config = dict(
    image_size=32,
    horizontal_flip=False,
    cutout=0.4,
    vocab_size=25,
    encoder_activation='gelu',
    text_encoder_activation='gelu',
    init='torch_default',
    residual_init='zero_last',
    nesterov=True,
    lr_schedule='linear',
)
Rows from block 6 of the image encoder of a small contrastive image-text model, named by matrix and row number. Rows with one number belong to one neuron. Each number is 500 + 25 x the weight over its row's rms, rounded and kept within 0 to 999. All counts start at 0. Numbers have three digits each.
After each neuron's rows are labels from the 100 images, of 14848, where the neuron reaches its highest value: "responds to" is what is common among them. Only what is clearly more common there than usual is listed. The data: simulated grey scan slices of phantoms with and without marks.
# fc1: MLP up (encoder.blocks.6.mlp.fc1.weight, 1024x256), inputs 0-127
# fc2: MLP down (encoder.blocks.6.mlp.fc2.weight, 256x1024, transposed), outputs 0-127

fc1.374:454502500477495489514499482507506546493520525573510488492527520495514520501501556465529518493516499513479500493471504542483528472509494470497549527459537475499573519493538517491462432470479504497525467520497553480458502461511492523476535499486516448469495539472525539497514487460541504517493490481492500526470532499551530453510485497510453514536496494522495566500551504470488496500509
fc2.374:489563483496475493467454535500506515516495492507481528497538534446543508457487493500496543498541525450506460535508510480534494505538477525460495516499493505517503493492503512468537505533499487515478500489520473486468462536514478518471483500467478495519521499510534488485505529536501488508545481536463473523468512486466511534530512492519523487456498504526512519505543530460502486485477
responds to: dark spot; head

fc1.261:493488490468513473481476469523468479516542481538534486511497536475519508539433502491502521492437545532497469502504515537468506456455497524525496494463518487488520526489499524527479506488508539540531474482484476512474527473550479502497476449472468494545438510503507502518485512514474501472498492493493519507532525509486494473481464516523511502536509493486504525510515521546525473500543
fc2.261:495495439489465477511477496463500496492466487515503519453487542525507498482462518533491460507447510493494509513470525484524492513496509468515530486436495516530517525497535485481456503471554475512491524511506501505507492505520480520515534498506469513502503499461471511519532502547507520488518532459485522500496503515490524467487538537519494476435493492530472541543530506486558442535443
responds to: side: right half; limb; bright spot; finding: several spots

fc1.68:493467492478512499507514521492480469495499504486518522491494443503471486491541511491502528509527515486471522560550527484489517501494481526485515484488478505538502500488477516595491520491480517537453570484494473536529454525478523531536537525511536543506491503547486538502491499497503508515471517536501481516512478520480487444520449509498422474504503494496476503501492459531490482427509
fc2.68:530506473526521509508471561550496503508495487494585501491497488493529476482493515514463528490498498480474516461459475505511557519527487485496458501486474478510493541510558492546469480520476527505494484533508488486529498455497484521489463456508519514466472513528530549483496440500474503488476492516511512481499476475497540515485484518437427443505487520460512471460494512476490546482489
responds to: dark spot; head

fc1.63:493508510495549500475511515514469511520488481510506493490518514522504524492518489517459545497458494524507504452504476544510510498481457518539504497560517493502464504505471468518498514522523457498504472504526517445498474487477473503511498520573530472473530523487506523470476578485529486461504490503476473498457539497536487499464495563505537504491485510526534489456489492494472487511518
fc2.63:490512478497484439513472531518494523488482512478470512532519457544507507479504462510519495476518542508528476471462469489513493469483453467524500492513492477478479510472449498486499465504503492487534503519508525527511510494476521512485477544482506488487477520547527487497488522515506440503496518518471536477493505477519517507533434442483496492484497435494517468476503480564493495472544
responds to: limb

fc1.243:508510498502527483565512479509471455513493520510482535478556513524555481477519496470510537499496518524503460483488492547492492479504487477461491517507493515501495511463533503512522506497484464513535546442530472526474508515532495503502522522430529440484509510525517490475462528509464461451478511515569479495479475494566491486536518504498512529518500488517505486483507462520517459524498
fc2.243:484492466511461552486522491532482494515541477533494506495509556530509515477511505476560518503546457506522494487485517500513482494511517504505559487517504500509460530476509484444518524501495444479473519474550543515519528525483505488485512463507491540489431504536505499515493507469523571506514557519544499467481531549498522462518537489479504507477528518505510485517532509484487454494499
responds to: bright spot; side: left half; chest

fc1.673:525526486519496501451450502523491522474512461499548516501482513524520522460497533453493484505535466495472511528491497535493500468503476516499531499495456481512473512535533519507500505505462494483517512489491522523494516465484513507501531529532479512546517448502504491492500512520508521470457530495544537528466486461490479513484460506475496520516452472451533502518488510492527538498490
fc2.673:462531508512556495473540528498464452485472499491499443460485504489482504529541508476490494503494505511494507514515536483521468500491533523520496528458553511521490488536484533501485529489503503514499530516535497449510511529545506509491518496492457467492524514470495502488507440496511457515532479490476485536498501514484508520502504462552480469486492465495494481501545498519499531477501
responds to: ring

fc1.379:485472526460535452559491520458499484495515473491510455479483504476537524459469486514474521481474496473512504489524505493545492511514453531506533519509491489533487504481531476510481503533520499515513510487495552473539477485516482471491510492495497513499557479495500492463482505531572505500520502519471495515516519521523530524468515459485542481530531523485442461453483473514505502496463
fc2.379:479523518496477506495535467481516533485507500474483541525486522502483517469499535486534478510522466499572533503488554438485531497511534482486530529522474503506521484506524507488504496496508494511518529475511483496511498486503533546514570486509484506459469516449517513481443544506561491513486441533445482441497479493494489514495512475475469504482524515506511493567507496499488496525487
responds to: belly; crack in bone; side: left half

fc1.285:545517507481492535429531488498501487501555480462495468513505474534468523524453540495518564512470523484507440503486464506484507519461553517529475508462450497517503508496542517470517542519429522529508462473548477496510511439502494477487493517490496518503467454483485507511459525518494484482471493509515559505499507479502555495468500472514516480519514515472518516493466498501484459509501
fc2.285:471499531490507530475480474485515530503505563508501477426489483458515490468509474463491528494489506470506516457527510470515538447497512511486486489508504527490534495501468502508482496476500448519516486560544476508462536515460472455466508526498484452507525470541473519507499502457527505492512530491483459527558514471506504542544541518523472515498496519505510495498477556494510530455503
responds to: head; low contrast; dark spot; finding: several spots

fc1.514:500464481513462488488523467524512494521511462510499485507503452523527508528477519475414505464491516483484506499536492426548493472479492547479478506521511544525508525539473514483510511540520482501532519516483482491517507456519512517513522439473472521515481527516495442542515468517488516500531456486509523498467482496515475513485509516497533483523510500540510490596497469522518512467451
fc2.514:519499507510498469496500475506456487463537518497528498499496530572528496494474470503552488498509482521492486441527493514562485469496472486490474507474487530530417512491520495481484509479539500483497546502508477493523538586475478512489500511444515513541513522486540513473517470487515494488503517487500520527484463499468489498483470498502524480532517481549531508490484474506481492499462
responds to: belly; crack in bone

fc1.695:498546537480477527506499502472500503445474492506479506494451494488508504476480497488502496501518528522531464451500453497533491475491471536501519509512514485494521501475538508487508514501450529616514500546510441504511496453489506494513506496559479481497479501519525524509489539466470522492486489509460517512476521456518505526548501508519486496490541504528476494489532519479514484450499
fc2.695:458494447501455504534499524537506478491529487478460503487506528520483524520486471563524463534510503519534525515470513480506541491522524485492517498485559483487549542487481487480464459491487471514506551529475495491483531497511495505524518486489508515485498499535453577521490544490495497447509480501512477476484493574523546523493509468507556526535494491489472500489492473522487540473509
responds to: bright spot

fc1.682:493492516516493503475551485498493540499483490506504503501500497482517489477470520483542458481452541493472517509506509471476524509518507499524507473515511485490512506478483491474484530501486444529514507526458470506533470502462487480512493509544474522489500501537497490510504496506495496539546485506509506494497483466497572499509554538513479535489484515530506496478494535505479504474509
fc2.682:501518470539514517465508522545544463523536490467489453510511490498505512501526502491529489548502511536524463507494495504447531457510506497499496499533467501560489514510481494485512481528520488506460521498481513538526489542483543476513519477489517514490487526494460483537510491479505508529482489505508529482502499483512517453497500542508513528503516565502509489529476499490454509450488
responds to: crack in bone; head

fc1.458:514537491526509568489526489498496527477529506484460498498535475525460521519504517548496508488506513544472475531481506464508524498476497481468480517540478507538466528496481470495457480506414483521491469509535532480505474503493408460529486502560507476498492498479474549485489482496478497508491507489511462529475486492506474482529480476502508546509510514516482488539486474485476539534531
fc2.458:488499511481503502513520537499536502491475501453502495538477476516503469516483577494469509506508507509519484472485528473501518490452497429508509504494510497503482503507504545507533490489501480470487543453539491489500522511500530468475488518520454549501529490483500523484462542455513516461458464502463547514523534514464517498473498501504465535569537512468492455537482510547470516480492
responds to: crack in bone; head

fc1.384:473478545490461518510486517500486475517506511507467475495467484501514494497486546509487500516492505454513534524510492475503550492489473488459550497485535508524499469502518508493446544493493452471460461503537520522507478507504516508498475536484509516461478448543464517492512478492490483521493499483480492502525533544513485475506525510520481459497528491484531516500517545526477506479527
fc2.384:528474487536463473484497478479524502491478546519485491457516506534477528486511457525519500475497522514472457513464520455525488508475507502486523507469497500539514478505507498492535478535531464465495500502439497497496500528484471515535483521490523503529547520492533484500520524519515452510556503459493506471476489515492489518505465538515513455499481508508506447454514482489496503499499
responds to: head; crack in bone; bright spot

fc1.9:543485524489487502524511497518524509479507405515522469491496506492510517492495514468499485479496519488515502497507464536533510507503446507503524511525490481531454500528505503517488512509472503462488464495505547464521495465504489473477539461467519505516492482498518474509573508495461541489488494504476463511536523514512466531523509498486513473515523522529562476529507532522486469478508
fc2.9:540492490505498497500518480457487486500487507522470488511489520510506521505471548505504507482506533541487517466533521499518489491496520534520487495503560510478514495438497530495507523515484525491532491516444536484479504519511508532538506486455567519500502538524490497482450527514509500507547459518493510498493525527519483517538452461497476488497503506486474483527451459491515469504497
responds to: ring; side: right half; head

fc1.142:538491456481489466469489508529504525455495498484487508482520512517489507487484542528517465503504539502494518465524483532517497489470459494516456533513520486486476499491530480465484486489499486510602473493511488509458549482472512500515497503490496463489476498512469538462452479478532508509553474514511501460498548492482498501524527490495463493514502482520508518553536513522499502486498
fc2.142:486457457506521492475482491512478486490495520522437468468503548501536539490512450529530503556501477515526505480489512426480482509527514499490514488577427519498516548490517538469476525543496509479451456488494493468487522558505486501451467483477513495498501482485531531476525484533516508499463476494450498533516491526503487522558533519501466478542508494520505492532493502533542558519538
responds to: dark spot; side: right half; head

fc1.356:526446519525495530516500519470504488534484485477523478533554430513473508506504498501495474526499464518500506484502514478518482510514469524483469537514526490486551493508503475485482512488514498508489459474567483494548535489497500467515500477551447502514545497541451506465514497508536526514472496520460518488526511505495480481523479542473497498516511526522569470495480490471458540488520
fc2.356:511476513529497509482485506501498513526515552500514513490505491452489547512518505492526477537490475508525491509508487510503461494471478487503491482498460500482499551477503469539483480503486520463492504490489475464477509501506538475507493504531461517499497472478484506489477492469502484505496485525525392478481457509496502466539513473466505518506473466457489473478540520511538482497458
responds to: belly; crack in bone; side: left half

fc1.367:520568493472484537522489491484568473520461524481518517461517504517495500461522523496507502502489506484494509481476498536546539458473468515467503530488496537510492513552476497473480508534489512519441505503501525499497508468507513428522463541509508529482515518534480484489490509489454463574496505472490502478521495504466506483475511546494514496486479515531475463479497510479469541521461
fc2.367:539527564513490526541449500512508511482517569487501469518530491502506537469542471460541496512491479511510521488492490476498478476467489512457504524489535494524502550487469485534515522516474487473512543513550465505538437508538490563529519516517479476488492519467506504493502481497499533555516498482494506478548518541534464478488515485529499471516510529480495488491507491470518563508492
responds to: crack in bone

fc1.537:531526465538522478478490461492509470481459515488480502511415542500475511479490514502463482472477485482486509559519534543476528476554489510480483528493471539479480498500507520467517505523518487516542514481471458453520517499507481520482504490493523492475485524500513538525502495542521490474448502537497484499514504521478487511539472482520519473505514519517502469485491461508522488507531
fc2.537:531465490476500520501532488491528508522487490517534472494467534451572565499530512516528514475512530509495505509491512500474514490494504519500530489498534469514511473500489536520524472550504493520454463492497479541484526501517497443495470500479511497475497518536540497552534510522495495519490549465517505498510527540490508493496605480511495497518516534480515540501523471456486530491502
responds to: side: left half; belly; bright spot

fc1.222:492512531461497499534497443525488522508451477491468460530527498518481470475503523494478448509519495512501482471530520440467534481546504511508493531495539475521467481497552537516449497484456460512519511501494493541525447521467528469484504482494507497508512509538521493504498458485491484482525509518461492449524457488515474528542469475500517546466525492496504470535517475532531566468492
fc2.222:498445536518497508488451499494511464498560522487485499487542483483534521563541514498545513520512527508519527513517515505507480481500523464509516540533519508492472509483504516503496518507550476522449495508478514488523528514512487490474492493522461483498453522521515549519547518487501542533470498501539474483521543537484483500474469500464528493496501484515519427489489539515474480516463
responds to: side: right half; several spots; belly

fc1.582:499492480532486506523517542501531487476519509515515516501513502484467505496496547531508531469540495524475475515523507478455527515490495506475495476439516519518489527511494511520510494489537518471515502452489518498481466457486445518501519497515515513452502469523493482496507480445530504488501515486432473547470529516523518510512496496502494506544471468508504487479549476490538497492520
fc2.582:502486467532487482491498500469476523516520484476498502508501490512488530467533531491474543514511500510501464479435426487504482494510486504549454464527487490495516487535447540548504510449501506499491523584524532496501492559481500494484483505506545447516516523455477524470477474478534513469489509488451509495450468523507501532529484453477438472564557522503493482479491519488519494492529
responds to: ring

fc1.559:498530484542510483496469492498471493501521476554521500522509494427479452477491501444499475491512483509526491510511504468469489477493532531487471525500502538498569530539507477513480497477537501486566515493504495497515507494521508491543489532476487513499509506494476493543500440504490512498505484483529544471487435494466476494520523505491471508489545499522477438508506482522538467522497
fc2.559:511522488503519486479516462513496485473545523518502490545492510491561479469474489521489483505497496489491477463493525494483539522510449479544509516482471481482504485540488515470552519524519519558528528498521524505516476509504520515488479471489477519497529524511471517543489529512503507503481532478495537556465539498501490458494479538496450462498524475515491497525489477485493507533506
responds to: several spots

fc1.456:487447505452501513520475495489488458504490475500524533493456516516536515468482504497468480498525488498477444473470503522468470527497526498515483528540473493518511486510514494520501541481505514497518513511491463528518463504517521499522466515446527548548509529495479508496523519539474545500515506498519560516550486483473483482534484496527465472532540498520441498509478515487513545519495
fc2.456:522473486526478509492517536491466440468478483515538456497480524508492501532497538498455494503470455488495505547437499467522513469518475467522490459557503468539504530535531472477510515502521522494496466530422516505512512494541518462526484485467467491510505495492467492509489517502468516435497496468508492545486485478429496514469498491512505513488463486530498498501502535501486510502472
responds to: side: right half; head; several spots; finding: bright spot

fc1.647:518466519523512503476467516486557465510510510504508502505501529503499547535479481467477457493531469474501504512483470466508510480494493510510503516489460491540496513502474494501480490478511496504505497483442503477514500411516465527492511509486462453464482505489484502497536505529492572537483537505561473553510532494503522487511563540474480478463496495537535480536510505532513504467533
fc2.647:528496493558499543505464511459506500489485503511539441521508555511552565494501526529451493518485512478513478536498520501499496474500482499498498524518501489508489528491481519467501504542527464497463529524469518545556498585502488522476485503476479491500510510530479504515483503519515515515521442534502507510522466478502523474509544518489475504505512516492557503515482545443481483519525
responds to: crack in bone; head

fc1.405:505505488527477496552516506520512499511516487499520465509463484472493482512491531482497466473493478489531535507479495473463501547501575455520494463501508497551514470495501498483552488530505537487466491492497522493491498454497520480475489497563508521535446522516498515527465532513531487491499530507508491527520507497507503527472525484460496474471510497507455468482453489504481521523499
fc2.405:531546479477519478461470489529478482508472536533520527522485518527505516487478503481504498527546515483482476521475516485496532473508503505473516526531506495574499452463501497518552476543508473542500505482502484492459495496530489501516526474467512431469506478495513465520475531528474489485472503540508535493511537474465519481513493463500478533492492509517554477484468488502489481527491
responds to: side: left half; limb; crack in bone; finding: ring

fc1.526:495512517495487474503454515506475503500523545518504484517457475530533501498496520491532505512464535529530490475453506528512486498503508515519497519523512496464482505419490501470478512485527498532443505509517483490469550502480496474507529478489486484494509520471494482480496503517506491537520537489473479500497528527494476524489476474525509500516525518553498521477475471438494512516504
fc2.526:515463509513523486466549507490521536488510470535518500538521493523515497502507475498526503468486492516502457502468503496503525487520518526478489516459517480517483499479489414519483498498535492488526490517486525484507466478500565458498539496521486496489492490475489502502486504502496493497503523502481541496448517523530526507506516440568511425486472487481472554481487499495552535519493
responds to: head; side: left half; crack in bone

fc1.660:501448509492473479486509470524451487516455500507474481468481467484530515516491466483485502471439495507538474514541483526519482503488478496529528520520439505494528509499512508502502506481505514518495496537490522519482509485466520493506498504508503516491527451529447527463488494506431500452533501521470481487503483509502519566518480493485484497474541485515449524460537502534488500496562
fc2.660:505487499484518520503513561491436473535506466547466474494501499474511480476519504508499521543525489485517510487491489508489522544531519493541483499526493508452516521493451486466457520519535527475502507499527490519466514509492501531483451513541485460478496460472474506521496526482502472505525483524495548478488525562491486507487476549445511460547522479459502522508501514492457515500513
responds to: bright spot; head

fc1.430:521510467514494500519520526478526531488510492530480485483515521453503533501506501488519481478490466512489521490509510489488457480487514522514506503485498503506505481470509505462463449487529536464507519511504481538492485472479526462478491476494515532530487457509447538539525489488495519452471551492481488489502522517468470560456528492514504490513503527493470505471475472480495508476485
fc2.430:530542498494493497529485515525506448529451560494495490522495483502474497465509444488531524516480504430501492491494475522513483477504513520506518528507491506517545476505506489545479516517476540463506483473480461485530506530492475498517480498516479474507492494487466448480474483513481511499531529524505532489475503510481516477523477509477476539496549529547535484499515509508504518497508
responds to: limb; crack in bone

fc1.225:500465492511525500475496501553521500466515464503521501547509525531537488491555473505515514508504526534465452501504514490494505512501507483493546460475471545516524496493509490501514511520497511520463512509480500463523475500471464472509495476439487475486520485466511476521462515520518487528508510478434533478569515486508507498485505484482515509518512517542504535493517496514496525545504
fc2.225:510479499499539523505555463514492514463492503485501486525516510489489509502516492521443470475516472491529542523479538501487515519477484493550514511530471491499458523495503518482459495517500500454516510465501520526510518531483484481515517512526515502497497519541462456495479467453504522484467483453496488491531500462490516478528538514511474506505493494494464528457509502551518489491508
responds to: crack in bone

fc1.434:500515518501503452509509504515526524451499454463494490459501487465473457466477495514505526505500509492478531490475498460480523512488508550542505512510542505501522485531487515483471519469510503514534506509453439497523490511490519502469480484494481472490493566498522495519502530490546517501479528463503553501517495489502493525518550532533506474522500498526472467541475523479459503548477
fc2.434:471431486552479505504506506530464488492529467483502480522500524482472509508524516470530446481544475515519501530493460492499493516477451516565507518508499434543524518487492503478508472530501490481493497490502493515500498485533514485496549470530502515563487471508488519485499513476505520495461514534486504524478509480459528478509465531538496528502512463483531488515515512475498519487494
responds to: belly; bright spot

fc1.497:493494511485500523479510494444478489466504551509562500485516497484495526531480421496468493502517487496487475516493501521501504504478528549499476499509521543517499512471492480539467514480449517526539496527478504483505592524468474494502526464486528505499478521490485474509506529511462490507482515482500514495517501515518465533483515482510413492509482493520497507505488508477470521477560
fc2.497:491520463510499480504480479492448507490485481516506494521540479519475503558458501489522466483478509459531536507518547490432466539511480525492503511475511478432528505473534505540455543555504488479519538496515532496487530528507528502501507485518494512479529500508475529463489535553509528525455479490525483518504506509499532486542476514575516494496507506510500479499519505501482488514511
responds to: side: left half; dark spot

fc1.502:537457490466488521520524499511482500489493456479517463477494527506534521469483475503523513495455483502504486545504497549473545472501521515513456502473450497495495516481517470517484533514472502471514524508512520516476478512545539548478498441506518456505489524526507490471548505473514487529516515447542516512493510487489521533464480544525564530503530471546522525524542518503593456487503
fc2.502:523492477503534491512513465476494493513441524483516455441516532522497514536541543499469471488511518528486491455501502496570450489472452533531523450460537512523472550509502482480461447530465486516501513492511520522528508524494519462497498470506519497489481487482529485520544525487459515519506471500501523481504498474489534515508515470545523514494496490515486502517473467471544469498465
responds to: side: left half; ring; head

fc1.147:452504475530490468481503500527477504476536491505490500519516508484509489518485485488472469468495458516503488545509506515438518514463516505513516526529509521547484448496473515505473489524530511535500493515489568465483475533504495512513503530525524502486525498511515476445467526517460506529526523488467483501443491491569517486498486499513513477501502503455498459495485473525511501470505
fc2.147:479529489498494473488506484504517532534528512463513511501493473476531471513478511512487525469482524518497498485490516503505505528495494516512492550536531526452451492474534472497529485466494515526512456517548490500492498460515512504505528473523459451526484512545515503507490529454489499482454502547500521503502488484539508467495495503503408474523489513510507416518488527524512507460509
responds to: ring; side: right half; chest

fc1.690:522478519530488559521524502476523495518478477524486522515527489467519469475516498510510489479469528480478491511556530478515468470458482472471551499483520469491484506441515546495501480544503528517474522530525513491528485461512516526498497526479498484543509517499537464523519506486486509485463482529507509515466516472529490515478508519505489512516524514540467511492499503492463413547518
fc2.690:492535472517476548534507489510472451518476524508514479508527514533492502449456468505501514516504462501481458504508566491475531518573457469435495530537498519468493429485468542463500557516484487519543506501515514481474494505505511510507491499488484518496515490518484529512488500459529488565555539478527536494483518508522504499524466542471499524505488524497505484502469535484517476516527
responds to: several spots; side: right half

fc1.486:479485523473457472519501509506494487472536528493546460474490516503477506519540525525431467519487524497456504526497519532512498470507487508481540532517493526498490522434508524548515479468499527487484544496476526463498478447481506515517504490522553496532494528463526521518502461511535493501483497454539513533523465507525473503485463489497469461488512506517510481524466508516463482451461
fc2.486:473486499523494496476521463498516478502477521528556502503518481460494539488470524456520543479534460492483499527445481494491497525521506501479466455536457490499511462517479477518552517511518506504514518504511478502528479528510511524503505502509509497457446494519529490502434518525473447506477522509521528540501513531515526519526500513512515452496521508494508495478434536523526489504481
responds to: dark spot; belly; side: left half

fc1.256:486504487529512492510492529560474489512535518486516514492496509529506492516549496486500495445496502457512526512513455530447450488477474501464499497543497492508524546500531480476466500493464502499532505521508521502503498473498479515508542549461525534516472474539509487538546474477498491455520452520509537493498482496502526508510530511513501523463504498486495471514509488513518425536496
fc2.256:537492463478508503505504501472480457498428501525502504525475511509514509491516511492499451466498499469545469512535491541526523488495481546480480532520481516496515520528496476489543512514530507546509486437490545474470480500474485511507495450481513492532510509461492558519526525531527500477539539506509485481457488481505502496471492501503487518473504470484473507512462475440512497515528
responds to: several spots; side: right half

fc1.438:498527538497513491498518523454511533473530497454506532517527538497475538513503525478508486493511506470449502493478464490462454507501481498468495470472511487494510494476509498506476490513499529476540530512531485513512490548514501494480443535478486521508455575517490449493528526487494493499500528521501474543485504481540532497495491536516497483493509534514496513466496502489497507479494
fc2.438:477541468485475516515504526480503449503524523551460533513491501521498479485513522516512526498415492536508514471479460507538538492502516504520492518488499487510516512517499534513506523538498461482498493474491459498513549484471515439493504523486502477469487520499517537517469463477491456510504514472460457505545469502508533511537534529534542448490517542506448501480527490467496476528485
responds to: side: right half; dark spot; belly

fc1.192:524500459504508493492537526516527486503494502500470540473536459500549484519455503449493483482493533439518522506551472496489510538491489517566496478493482518513551500502484502510522546489486456500514448477487520515487454488514544498521513515545517467472525484501436508470524500514487504538531551497463460505517467488505488488514506461525528521478513470465500492491460520498504504509527
fc2.192:528468479548515477476512501509451485491507495535488500502519513497471449449493514514514522501486519489504506511511476458545493512516500472521484507493472523473498508529504482528484459511486532493486487497470502526499529541542542506462468516516476492462511515541523457482497499456506460506545557551504490500510490472526493548463496492478475521540453551496509494537492521495502478498513
responds to: head; bright spot; several spots

fc1.328:561504488529482510508504495494515525548482522475521460509530491502504535477478522503513500519529480483516552511483510487528525518482519484458514469488492465503500527448496486494464499489485504486558503492511470478515523530500452510430446501519496470488491518479493496519460490537491460508431512498507506495528465500489527487501503524510505484484497524492495451526518524512533480436504
fc2.328:455503486503505470508490495491491470475502529500529509536523494474463489486523507490537507513439496491494496480466493485529530480525513511472510475520471500513497509477500468487500486526459512521474487523515507540493540477482529522542507507475482506511483467531528472522538510494491489499470506464465516556497544503505470445553523491507543490526527486439512511462500494450482507491495
responds to: belly; side: right half; noisy; several spots

fc1.676:477515538471517489508531472539467483470545542497503462517521452460521496489455496495506503488500525519473540518528511512505510489480535516498507500509487542474471494473534481501437467500466495535495453486551517502508545500494510489498495549545543510553436489523490480498484508500510522521511521484465457512471529529513535450501536509505515476514486509510483481454541489520488487498501
fc2.676:517544525491490508465504540515513508517506533495506490510510481566501465507503484486493495487477533549511493506531500537486520478592554495482504513493514525527503455492495488469509483494510499514479506473502511501446497460494493536537469493480485510488509504542497509547520473504481483518464499482528479476551501467511496532519509507542485509422481498478536504543528510483459495486480
responds to: side: right half; bright spot; belly

fc1.462:523504549479487459509486492533498546503523475476530480501516489502534492483514492473550500489534466475468529527514465519472512508506540558519531504478575458478519504510513507525516492505512522485522505467537522493554474467524516516515532467486497480545493518520492509534544503514489545489497468472528539495521458464543479501492536486522508488454487510500469504458522525491473506554477
fc2.462:532477496511509530527516466495486485467480543526515505546511529469473492500479511503521448473503476496516476496523518494516522472506481494497453465492540494477550525499474468471438498509519466480513514515472558495490522498488490482518482525480499459481499545554475489490501523472490517490482467473513508511521506497518510521484479512498492550448494511492525542471512512492496531517476
responds to: bright spot; chest

fc1.191:496534499487484525500517500506490491534494540503472535502485480487511470501476536491530507498505525515538495488523478488496506525517561471489454437493505498520515497542506484497473467477532474504466529527512550540471544520471523478521504409515503536514503488485436535502452536463501473488511508451481485515488486525475511501487477538517492509506523483531547480486478491569482462502493
fc2.191:505525548479516505475540474510492478523515505502458531521523478477479508474435505529510488457497480491443501477468469478497475501482556528509524536488537506538505544475483515514524503515521504514514493496485515488479467446468449497517486514546513491472492494497518437531507483519455529476498507485526508447516511497485522487508477511510548528461478531517490477525523535526458512536518
responds to: side: right half; several spots; belly

fc1.704:487490488503509453532497485517480483527521508515490473487493504511470505493504559482507493537495516492495497483495513533498467522513494477508510495553496506577475499442512552491480478500472473494547454487467498494499531465459524548515489498504473550505495508507507482504523537499507516499517445500513504461518472451497521468488516532491506523514465531484509505515494467472548518538464
fc2.704:513504499503519524530496513500497510487482529495479480492522504499537541510476519529551472453492496536504498487484476496515526521512501494513507516519476477475486467538519485525478498502513506469510492514459482489502467449500518517478500558496488496541527483484470534489524493503528508489502529501462516509575468493505498476487519491519512498521494476484475463476515483519502497496509
responds to: crack in bone; chest

fc1.135:488514502476499455482526514518479518509528495462520517503531551505469493514488535478525530474501538542534463488524523518502495482462533520498478519495458508495479508439493541521512514508506480525498508466518477502486526468475497476496461486469436512489513498478550536532503497496523502515548530520487478477466496494510488511460491450494505482502510510510463491506524461494514526517494
fc2.135:510508514484534534481515508470533491486520509499495497503536522467474491534482535468502508472550490472503464508529531518446541519516523509457549490489498523495567521535523472510488519487500506535481500496498502489523520519511511491499538464534495500486486460440472515526473463481487549474511529443541535483460561536489526547481518487505473530491513518521472468435480513500480475498473
responds to: limb; crack in bone

fc1.146:487459528488483516497519483452504480473512481519553523569505501462557534466457527546504509486494488505517494511482500473506482524529518566475465477463466497450506462564485499501523495482463507528518485485501493519469485511549499521511519467531501476465525492484497500489514528503506549483470491519520472484482492467502486525537457507485474478482518474467470534514482478519512487487494
fc2.146:470519485503474487527547494510463525500451509480504518460500531457458489502510551498517514503476520498462494464462539508497431461456491477514494489490500501503520506526504558513485480517524483476487518525500531475463500525527485473522525505533520510470495491504484543499481464501495455445514490505511489517551533510495491514528534490505523494494489536511490556494469469501504511437489
responds to: bright spot; side: right half; head

fc1.199:526485514521462501510493517468481464507523518450493500509517519512520550467500498489516516470501486497502519513509513469472499524474480512464505497530535531521521456481504523495478465521462538478555528509495518488478530525468476522518445483528471495519510510508535480513527541481502508476483554532505510539512496447476465531533492497506519463492486483448494505478503520486507492461515
fc2.199:477538467500491493510487496507500441480516574536482549499520468490470504515544502528501553521423514520513484518491500484510504517514479486507521487527521512493471478484523491501473536486494486431512466515509467509528505505484459467497540546506468515526497499551483505511459512542471491508491491503483506521509504516502509486497508543510527543464523522512521520520491458497514516517500
responds to: side: right half; dark spot; belly

fc1.115:502474505531479492534502508504528526463468458518499470479534528520541507452499483507499516552500496537479506525504514493466472535484481567542489493481515475501524481473483520547503476478531508511467481500508460511519510491500526522487515437524411509479494525521503508506499513509490558538508472498522507519508526546513497511477487511475461529500556541438498513507495538467515489498477
fc2.115:494505550544511507559534457495522494488515519516464503569509480500550516492530443462506501508455504495482541502527502482484548506525496506447557506494522480506467526483506460501569486510495488510441452561517493490532524501506477494502506520482503457507517506529495517504507501545503476504491503495513467503493504493479459496519526510485509484421525515515466512501512516449520488523482
responds to: bright spot